A small image flow-matching model, trained from scratch: 12.8M parameters, patch size [4, 4].
Rows from block 2 of a small image flow-matching model, named by matrix and row number. Rows with one number belong to one neuron. Each number is 128 + 24 x the weight over its row's rms, rounded and kept within 0 to 255. All counts start at 0.
After each neuron's rows are labels from the 100 images, of 14848 (inputs lightly noised), where the neuron reaches its highest value: "strongest on" is what is common among them; "peak at" is the part of the image that holds the peak. Only what is clearly more common there than usual is listed. The data: gratings and oriented noise at many angles and scales. In brackets: how many of the 100.
# fc1: MLP up (model.blocks.2.mlp.fc1.weight, 768x256), inputs 128-255
# fc2: MLP down (model.blocks.2.mlp.fc2.weight, 256x768, transposed), outputs 128-255

fc1.289 [158 109 113 139 121 108 100 119  70  99 137 135 146 151 142  70 135 130 153 161 111 151 150 149 145  79 134 105 144 100 145 135 144  82 112 134 101  83 109 152 126 164 150 219 132 203 162 188 112 124 121 142  89 130 113 151 137 152 112 159 117 128 149 134 122 118 123 121 131  99 165 150 119  58 126 112 152 148 136 156 121 137 129 129 133 122 142 111 130 113 146 120 162 127 151 113 115 122 138 103 120 130 101 148 110 121 106 106 156 118  99 188 132 151 108 143 140 159 113 100 118 121 138 153 139 122 191 130]
fc2.289 [ 78 113  71 141 120 127 135 106 100 114 130  74 143 124 136 155 126 126 148 134  99 116 135 156 116 111 140 177 143 161 119 139 127 152 108 137 125 114 142 136 109 121 135 118 121 190 121 135 133 147 121 133  77 143 103 137 119 164 138 128 123 150 113 137 130 152 120 125 172 111 135 102 137 189 128 113 125 150 166 163 118 162 152 130 104 135 167 128 145 106 146 163 110 147 133 162 129 113 122 120 117 138 119  99 126 140  84 129 154 127  92  97 129 124 164 120 149 110 128  98 148  35 143  99 100 139 121 101]
strongest on: coloured (98); noisy (85); windowed patch (61); very fine (44)
peak at: centre (36)

fc1.554 [148 166 136 126 127 183 128 153  78  98 117 182 118 145 151 124 150 128 135 130 144 101 141 109 138 139 134  96 123  96 121 135 162 130 124 111 123  82 107 133 121 147 122  94 158 116 187 112 139 118 125  80 111 135 124 106 103 107 113 143 126 126  91 128 143 138 146 131 103 171 157 162 169 113 128 110 124 124 127 164  98  80  99 121 127 167 109 132 171 122 136 140 133 105  92 113  86 118  50 145 151 109  57 153 122 141 167 163 125 100 104 111 120 146 118 122  90 143 142 113 139 159 140 127 145 143 124 116]
fc2.554 [131 113 125 123 128 145 125 147 112 142 134 111 119 146 131 112 136 116 144 116 138 157 129 108 117 144 132 139 145 115 121  84 122 128 172 160 101 127  96 145 180 172 206  64 164  80 139 143 122 146 174 126 136 120 115 161 131 126 126 130 156  39 150 133 166 132 147 126 113 116 141 147 142  85 134 120 134 115 106 150 198 148 133 123 136 130  82 150 137 113 108 126 119  98 115 147 135 150 102 100 113 154 129 144 137 160 165 132 131 112  98  91 158 165 125  55 149  83 154 144 137 104 108 167 164 139 150 108]
strongest on: stripes at 45 degrees (30)
peak at: centre (25)

fc1.660 [140 142 121 102  98 141 142  92 115 162 147  87 161 112 135 130 119 110  94 138 113 165 130 137  80 167 123 135 163 128 139 131 141 159 111 147 185  98 104 164 140  95 114 124 158  90  93 110 108 148 103 123 130 128 156 153 105 131 104 162 100 111  79 137 144 128 163 156 117 125 109  92 148  90 116 107 169 130 100 164 117 136 107 128  92 169 134 149 135 130 124 136 136 143 139 136 157 111 107 100 134 114 136 146  98 121 134 113 134  95  96 122 155 125 138 187 141 117 110 136 134 147 137 118 115 156  68 136]
fc2.660 [136 136 134 139 156  95 104 170  97 147  98 140 150 120 120 148 129 100 113 118 108 139 118 158 157 148 171 139 133 104 128 143 141 138 121 181  77 136 155 140 162 128  83 156  94 161 131 168 144 151 105 119 104 132 112 125 118 144 118 140 129 140 187 145 187 128  97 123 138 128 124 100 125 163 140 110 135 116  99 109 150 125 146 111 165 126 114 143 134 115 123 152 124 146 131 151 140 114 118 203 117 131 162 142 139 168 115 134 122  96 115 100 104 138 131 194 131 134 126 162 128 161 123 154 141 119  94 155]
strongest on: windowed patch (49); fine (41)
peak at: centre (28)

fc1.288 [139 173 134 122 145 142 111 131 131  84 123 142 164 159 117 130 125 125  97  96 143 106 108 134 132 144  95 143 156 102 151 104 107 104 167 168 108 118 144  90 134  81 125 144 173 109 133 131 109 140 137 138 142 114  96 122 127 119 122 161 125 183 129 126 179  85 151 102 146 173 129 118  95  92 114 122 133 110 107 136  90 100 113 147 141 105 156  93 117 161  88 140 123 194 125 141 180 128 121 159 118 100 106 129 136 123 161 135  90 119 112 187 126 110 115 172 174  97 150  81 100 129 154 140 116 111 130 105]
fc2.288 [105 118 169 100 130 140 138 130 118 125 118  70 146 126 100 123 129 136 104  86 118  95  90 129 117 150 118 107  87 167  88 152 137 115 104 147 128 111 110 170 139 137 116 146 149  89 109 114  97 168 148 131 122 130  49 130 138 150 122 124 163 102 146 148 124 140 138 110 153  86 129 171 143 138 110 137 119 148 122 130 132 144 113 144 113 115 126 137 153  79  93 100 137 205 116 125 146 139 121  93 117 105 136 129 136  58 132 118 186  89 128 124 130 129 159 122 122 135 144 146 130 137 124 142 156 132 132 103]
strongest on: windowed patch (94)
peak at: centre (45)

fc1.455 [115 139 140 111 139  50 112 133 104 135 129 129 131 119 172 128 117 122 110  99 103 117 158 122 108 168 114 142 121 124 116 125 151 124 141 110 156 139 135 113 140 137 105 116 205  87 132 137 134 135 129 143 136 151 143 125 142 103 131 131  85 141 122 191 149 149 111 143 121  77 136 129 107 129 107 102 138 157 176 156 155 131 110 137  91  94 114 147  83 109 147 143 130 130 114 130 120 131  95 136 127  86  96 127 126 152 190 136  81  67 149 134  95 149 128 150 127 141 139 170 117 113 117 109 128 107 139 144]
fc2.455 [133 142 137 134 141 112 144  87 111 104 109 136 132 113 157 139 123 123 139 109 156 139 122 112 165 122 121 147 122 102 129 124 131 148 107 152 141 136 132 122 164 132 195 158 105 131 147 126 133 136 124 119 123  62 116 125 129  53 126 137 141 136 224 116 139 117 146 120 105 133 128 133 132 175 127 124 122 142 177 160  92 120 123 120 126 116 144 112  92 145 132 134  98  37 127 119 114 140 148 136  86 113 135 125 121 110 107 129 175 124  88 130 120 125 138  83 117 140 154 106 119  75 130 137 134  99 121 122]
strongest on: dashes (47); windowed patch (35)
peak at: centre (26)

fc1.566 [136 121 119 124 137 116 181 136 115 125 138 142 136  99 118 112 132 132 134 201 132 116 134 124 150 126  87 122 127 135 146 130 124 135 169 137 127 100 101 158 124 151 169 255 102 173 147 135 124 150 184 114 100 138 110 149 123 152 113 169 129 156 100 123 128  71 103 134 128 146 100 125 133 132 111 134  89 148 111 122 116 142 120 146 172 182 142 110 106 140 131 108 143 115 128 141 104  94 132 108 118 125 124  93 114 148 115 116 163 113  69 116  84 129  87 111 122 130 140 161 130 177 148 122 141 120 134 114]
fc2.566 [138 156 138 118 149 123 144 100 131 113 167 108 140  90 130 131 128 124 127 133 127 111 113  96  91 126 103 131 109 146 146 150 138 113 127 197 145 127 125 146 129 108 153 187  85 116 151 126 149 137 127 124 108 142 133 141 129 124 125 179 138 143 141 140  89 116  85 139 140 119 138 147 100 147 163 110 111 162 111 125  85 124 104 111 149  99 158 139 129 103 132  96 139 126 134  85  86 137 138 106  99 154 122 125 117 167  70 139 106  81 118 146 126 121 135 106 144  84 148 165 130  33 138  95 137  88 125  82]
strongest on: coloured (100); noisy (79); windowed patch (52); very fine (41)
peak at: centre (37)

fc1.760 [153 125 140 137 116 110 117  97  91 108  89 140 152 131 136 106 117 142 134 142 102 147 116 171  94 116 125  82 113 113 123 119 175 107 136  57 132 110 115 137 117 117 124 180  89 137 134 114 105 107  95 131 113 104 129 150 122 141  71 168 103 128  88  97 143 134 129 124 118  95 116 177  87 108  98 138 121 124 125 132 135 140 143 128 143 150 129  89  98 134 129 140 121 104 135 124 131 131 161 127 112 141 130 124  94 124 158 139 138  90 107  88 132 163 103 167 133 136 161 115  99 132 135 126 107 100 140 149]
fc2.760 [ 92 126 183 117 102 111 118 153 116 128 115 132 140 106 131 139 140 143 153 141  97 129 178 120 130 141 152 109 137 131 109 108 175 127 148 128 122 121 103 120 161 199 123 103  69 145 157 156 119 140 127 110  98 101 162 144 119 122 126 119 108 128 128  89 123 140 149 133 114 155 118 104 125 121 111 142 132 111  77  92 137 131 186 104 131  77 131 125  90 121 144 129 142 133 131 150 148 122 154 183 119 123 123 118 132 105 109 122 165 126 120 126 120 135 141 134 143 119 151 147 138 114 149  59 111 204 116 111]
strongest on: coloured (99); windowed patch (73); noisy (68)
peak at: centre (33)

fc1.9 [130 138 134 128 158 170 149 125 107 180  94 125 129 159 133  97 108 106 156 144  91 109 152 117 102 128 155 143 130 129 126 113 141 113 158 131 124 108 122 101 111 161 108 135 142 130 148 163 133 103 137 105 129 153 120 144 152  99 127 119 159 106 149  97 136 139 139 124 113 109  94 144 145 120 147 143 118 129 122 112 148 138 112 141 194 112 115 167 156 132 116 143 146 119 160 137 147  99 163 113 146  80 108 128 108 116 120 165 122  85 130 125 147 127 151 179 155  82  99  95 113  78 147 111 114 137 124  95]
fc2.9 [147 139 198 122 111 155 163 152 107 130  96 139 152 146 140 105 117 139 160 108 126 106 108 153 128 146 133 139 121 142 130 123 137 102 146  96 105 109 111 170 117 157 154 148 123 117 131 126 126 137 102 130 149 152 107 146 128 119 124 142 131 147 123 116 112 117 125 114 107 131 146 126 137 120 117 138 136  74 120 138 160 114 108 103  84 131 101 157 172 144  71 124 126 164 138  96 157 186 186 111 100 115 132 148 138 123 150 121 131  77 125  88 119 128 124 151  98 137  94 106 121 108  95  95 130 133 162 147]
strongest on: windowed patch (77); stripes at 150 degrees (31)
peak at: centre (39)

fc1.392 [105 129 182 116 141 119 133 115 133 181 128 112 133 149 155 134 138 130 138 164  82 106 139 100 101 143 139 132 164 144 126 185 171 197 113  93 112  71 130 105 109  94 113 141 147 112 170 116 122 115 156 153 127 153 151 153 127 143 130 146 122 105 125 192 143 144 155 148 119 126 137 137 122 118 147 112 145 161 101 106 102 138 114 150 127 111 109  98 107 104 127 106 140 151 133 103 149 115 134 132  95 112  81 110 117 112  80 143 153 140 147 109 100 135 121 128 125 116 114 146 119  96 141 136 101 142 116 107]
fc2.392 [108 162 137 135 121 141  95 119 145 134 129 117 120 100 129 144 136 135  90 130 123  97 142 127 129 159 160  76 140 126 119 101 110 157 113 122 119 131 129 147 167 125 122 146 140  99 102 157 153 125 149 127 129 104  97 126 118 148 141 134 143  77 154 101 123 117 121 125 104 117 140  77 142 113 134 134 125 145 151 102  98 133 164 116 153 113  83 141 120 122 155 168 115  35 129 110  90 125 130 130 111 132 126 105 141 132 103 128 120 173 110 101 105 128 152 151 142 139 143 141 138 192 127  80 119 165  64 110]
strongest on: very fine (89); windowed patch (42); stripes at 0 degrees (28)
peak at: centre (29)